A small multi-label audio tagger, trained from scratch: log mel input, 38.3 epochs.
Rows from block 2 of a small multi-label audio tagger, named by matrix and row number. Each number is 128 + 32 x the weight over its row's rms, rounded and kept within 0 to 255. All counts start at 0. Numbers have three digits each.
Before each channel's rows are labels from the 100 clips, of 14848, where the channel reaches its highest value: "responds to" is what is common among them. Only what is clearly more common there than usual is listed. The data: drum patterns on synthesised drum kits.
# conv: width-5 conv (model.blocks.2.conv.weight, 128x128x5, each kernel summed), inputs 0-42

responds to: high tom; mains hum
conv.17:142092102122148073109104134146113122072155120089163172087096103130150156097102133112145127053139152182116116128131143101119095148

responds to: rimshot; march; four on the floor
conv.115:071159042147107104194138115120112146131124099115144120076096077089108106090115085124134117118091098090086139105162150124163213102

responds to: rimshot; shaker; bossa nova
conv.80:128143107083095139100122127098069110108079143124149121144106143162118152100110119105149118157134121132085179108103152048135088107

responds to: snare; muffled (low-pass)
conv.104:131124049126134130063164150111057092126214128083138131140156126104151065079040142126129126116054138144128162073154132121128104118

responds to: ride cymbal; mains hum
conv.3:136024122142141112111164128117038128116091118094150106143131137149140128120157158112140141082146135126150144142102120121127116146

responds to: muffled (low-pass); shaker
conv.73:126134163142118143115134018133093106127081124162091140167125174107085141200139152111136109141105113112117115102098131122096101108

responds to: shaker
conv.4:138241147131088164146090096111078130182095123104121124152129157087136161150163107174123052187116100112133109151149132086110119148

responds to: clipping; text has "clipped"; rimshot
conv.58:162111126109185032162160093134129161129133117141130105126071115113108150144134139086090124141190129155105120126130118117128143141

responds to: closed hi-hat; rimshot; thin (high-pass)
conv.98:158125137121104099113112125122118142144122155167113159147134101135147113097110073089081124162143075119104163129131093154137140127

responds to: reverberation; text has "reverberant"; muffled (low-pass); clipping
conv.78:144107126089140149156139100097156069095153078116095111094130119150202152114160150144093179126161162141137127149081137142147073127

responds to: cowbell
conv.0:156119084109151148097112144117148120125099158175059117111131131159181147126050075105112084154030134085152103134147125128153089138

responds to: ride cymbal
conv.33:160091095103110120132126132144081104130115164092130161229135122129123064145128147126111129077135075117132145146085154174142050145

responds to: mains hum; clipping; text has "clipped"
conv.63:145168127103100096142148075156124112095156110119128172082120142138137125076111145189117184080148120137156049137036124147131111168

responds to: white noise; thin (high-pass)
conv.15:141141029099129160129128120146103132120169076161175158106108130129171139137110153138159126133092161117130168138151147082154096171

responds to: high tom; muffled (low-pass)
conv.43:110164088103137145136150165145046131102097095183065086128102131137142138110052066128108119126144129114105091139155158083098087107

responds to: high tom
conv.35:117114163150073110111147138098184174146109150123103152132097190116103110128120100155087124150170133119135100095155133121108137167

responds to: rimshot; rumble
conv.24:112025137115168128094121046137040150110088136140139108094123086121111156100119100098133152102123144104097134112095085137127128104

responds to: clap; shaker; dembow; breakbeat
conv.118:052100139093105093091152160118053096108135120177107046088169108126088134034072150108101142146133169158173110136112104073073122125

responds to: rimshot
conv.69:132004117145186112067146130142047125115115144147133105111135106144140151129123098148135126100135120122112145117109095158140138116

responds to: shaker; mains hum; dembow
conv.97:154145084142124099153065000140129110117066143105161137146077110129126151085142112112079100119132137116141120114124128097143149128

responds to: closed hi-hat; four on the floor
conv.1:063041103145108099054145113061060099105135117098127131099115083113107127097077074132135128108133145116156103144055063106134123110

responds to: rimshot
conv.111:141133121125145100138053106138146110128129149101104100147148110116135147138162123126000138116168120141131118153110140133112135127

responds to: clipping; text has "clipped"; mains hum
conv.50:127068179121174179137089126127093112120087127069121115169174119191151145095091185155114156109139154119129118080065105151132118143

responds to: closed hi-hat
conv.38:055076121143104158068114108148174136162083156169126112142096096136088168125137039111159115068100102127110144153149100118121139158

responds to: rimshot; march
conv.6:137166094109109124115103136126170096136072160117147148159127083129140074103179092135059116071136109096147123162087138151152137110

responds to: shaker
conv.51:093124129116142144078102091147139087117086166117107171170104118145137133100096110108121117133110198123183107097162120139150085127

responds to: clipping; text has "clipped"
conv.44:109169104094158151105114191141137111147156145139108127146103113159125151064065095140133111142106153120179095084156093112157122132

responds to: snare; clipping; text has "clipped"
conv.47:122128065139146065099125143150098179140140119124122116087110124121127092125112117114114090069079100133107122127161149138138156161

responds to: clipping; text has "clipped"; rimshot; four on the floor
conv.28:093128160043097129159115131132167092100118147125113128126147124140113173189120111109183106129079118115136098088154112161110089102

responds to: closed hi-hat
conv.26:084184151085116154122115124115084116099156136076113094082129119133147159073103130141094157145117068162124095074093064099138094144

responds to: mains hum; clipping; text has "clipped"
conv.8:120154127139163051159151101143109140132105146142128129112127143129105156084032145133150145129122114157094000063121183121114122114

responds to: crash cymbal
conv.37:128050112140100166030102141126112102123140083136141180115134130142114131079125128091143100120100178117139124096138107058155098151

responds to: open hi-hat; thin (high-pass)
conv.62:142075096141106091110109149145071156123132130179093173130147165110160125133138155115118121118126094119106126104142108123134116118

responds to: shaker; high tom
conv.108:115114159132049122156114167091128141133154120151159084110143136094098156112124125143118143138116000108046159074144109119129179144

responds to: clipping; text has "clipped"; one drop
conv.18:157128076100070140128146052095173139112079128154129134138089138065123070170183092081159128093109130110116124146162113067117106073

responds to: ride cymbal
conv.127:163038137127143086093153097150051140116084145139102125154114117137119129135105110085140107080118125110118121116119154147173117144

responds to: clap
conv.126:127123052113150174119125122118136116130099102172165109124148102130152123133088137124180164132097145126121196083105126103121111116

responds to: clap; ride cymbal; dembow
conv.61:126053142140134143091105116138074149129110149116086136124135153141110159115134112073122135101125097117104132145139094107126121129

responds to: closed hi-hat; clipping; text has "clipped"
conv.106:121121133124173096123100027174090130143115154101110115112090083136142144099106084112024173095142173160139059100157098135166124107

responds to: shaker; rimshot
conv.31:155114089073124116060110165143002135106090117162096200129116098110127129155110077079109166070100112092064154060140116154147087095

responds to: mains hum
conv.56:135157126162118053136119054142108137169066131133088167112098126128106163085075149122105167178159104126114003117132153136101127128

responds to: rimshot; four on the floor
conv.102:116109132159170080098181090146153132124087096074191138133152093124119113111109072094202142122108139090137106075136107141161134172

responds to: snare; breakbeat
conv.114:107102069145047132047132119112151138137181093140153148139111129122128108048109123112116084187090154116120134124145142065134165168

responds to: clap
conv.90:069083138110132133053134141060107088105124138151116076124148116135115147073109123137143081119109174131145123129143061094115126138

responds to: clipping; text has "clipped"; thin (high-pass)
conv.105:093142159117093105193146002121147127130110082162102096118051110117111149143167162128143137128144080156094139169118169128115111120

responds to: crash cymbal; clipping; text has "clipped"; thin (high-pass)
conv.101:201074080175106084111083061133158088137168103086152169142109119136099101099141126114028121083120105091106148158098151165128123159

responds to: mains hum; clipping; text has "clipped"
conv.79:106149092136110105107101143093134114154056150077108117128159125145071101125132110122138168103124109133138082122102123124101126071

responds to: mains hum; clipping; tempo: 70 to 80 bpm; text has "clipped"
conv.52:110133141060127162119134123101169070128128133089105146100110147128105141172124140195106134086120163128184124153123140102104108121

responds to: clipping; text has "clipped"
conv.112:074205173110119099216093121173068147116164138125128179100104113109147138142145140125154119134046132121143098092087167069109138143

responds to: thin (high-pass); rimshot; breakbeat
conv.109:174124042164120149118071140143111137127154128181125096156085144119091148114137092120000124120161121086162135165144132127148128153

responds to: rimshot; four on the floor; pattern: march
conv.88:090010108134127104063130157123175130131150123162079167103090136114094106151090145152127136124124108110073090144082099155142109132

responds to: mains hum
conv.11:101068134117119108059152088092226099147095105143119028068147076056112144127125086103130133149131077118139148159122068124102139119

responds to: rimshot; march; breakbeat
conv.86:159135095072179065158142145121120118079097148095164111145129156173134128102135138135118099065166129072169082177097135206112071104

responds to: rimshot; four on the floor
conv.119:117111135085173132124113203158079117100121155143118095145134134121121101161078081086179119115084085093117100070148126208121126116

responds to: rimshot; march
conv.125:162136082158154118079100174160134097169122181143131182101128138101138082101089143157100145094072135129130125134104127206113145129

responds to: reverberation; text has "room"; text has "reverberant"
conv.45:112102128119099047109146130173148161137127098133137163143142115157143112127109149103123082136087136126139116129159101143146143124

responds to: mains hum; four on the floor
conv.99:170077122112120072053123156105129101120130112108126109054140102053152150122132106096113151131176120139083132158147126148126117127

responds to: rimshot
conv.53:169132110085201137168136163146161138120090143105132098148146117192140161076091113112119177079160128104126105122103107214082096103

responds to: quiet level; muffled (low-pass); thin (high-pass)
conv.66:129144148147047114115117152129146016109156115117135130085131121122147130102144102125093114127123117118123133160111137130129100103

responds to: rimshot; clipping; text has "clipped"
conv.7:156132068144135153131138099138090145113159120079148076187068134174131108079137145138111120075067106123137151086113116155145126172

responds to: closed hi-hat; thin (high-pass); clipping; text has "clipped"
conv.96:160090075079080147140077161085132144115159164114157122167135143116121117105140135125000138165171124093142130181137091090111134116

responds to: rimshot; shaker
conv.67:138118175110138094142069159087145137124004115122135122119106145133149140154098145127165145128141136187132098161049141146128102088

responds to: ride cymbal
conv.116:098062160124117131087134152098136100091129143099153152133126133154112158125153138172129122083112174097150165133122107200156111131

responds to: ride cymbal
conv.68:107108138103063042055095162142092143100094119156172126115091082119072164124157113110118114117102105061123185157117143137165120120

responds to: rimshot; four on the floor
conv.13:092054136105124125062118093111122132075122104148109119089068145074098150179133171093105092079101087114105135151054126153052098143

responds to: clipping; text has "clipped"; tempo: 70 to 80 bpm; tempo: 80 to 90 bpm
conv.85:158074112150149114114132130143134108097150075145180144110145123136153120148115166141127115095125183138192151167142122140141108124

responds to: shaker; muffled (low-pass); half-time
conv.59:137108137105120150059134105107003107148073134152098163138144119097111078148111106135093123157099131110122101147106135099136103103

responds to: closed hi-hat; rimshot
conv.95:135134165106092115122147118068154099115131123142109127111147102108132132100143106120128152154171108147092207146094092118121126136

responds to: low tom
conv.70:126116192142108056116109169093120131137141117105130101123110149120107145167104170154158129120126124178129121106099138117139137107

responds to: mains hum; clipping; text has "clipped"
conv.30:139158125110106130175169110135124106145086169046099135156107102174069123106096111186125123116134179142179069161135149121107124149

responds to: rimshot; thin (high-pass)
conv.27:119149152126131129136148105125159104158136098167100117142141125154139118173203161123145145134147119154120155157175134138125118125

responds to: shaker; clap
conv.64:127103132111149172122101078105141092124074131120096084175120159157122150138134153141133127102108089146145132079103052131078104122

responds to: open hi-hat; thin (high-pass)
conv.120:147104126097058118122145000143133151063113123140164118127066153147105105118144124124110078107116130123149154140123091094152113142

responds to: cowbell; muffled (low-pass)
conv.49:136071129102125150129093058118050082083068089129142129127110126109136138144151115121117093123123169128159094107087124119134099145

responds to: closed hi-hat; reverberation; text has "reverberant"; thin (high-pass)
conv.54:084034125104097135038114144139169085142118143142092124144121093136127102151133118111122125119085094132103150142146042153144098113

responds to: clipping; text has "clipped"
conv.123:123120146107093108133119105099184164140119118110163127136137124102146083134124123116112108149172151128128196138128136151122134132

responds to: muffled (low-pass)
conv.16:107101080197110105048140158117162121142164114123135086093153086054114105084125070083091100177078121115123123141160093092108191138

responds to: thin (high-pass)
conv.122:132123098147114096132049068141134120131145133165100131146095149137096140158138118143000137138150134157130098198116153111114114153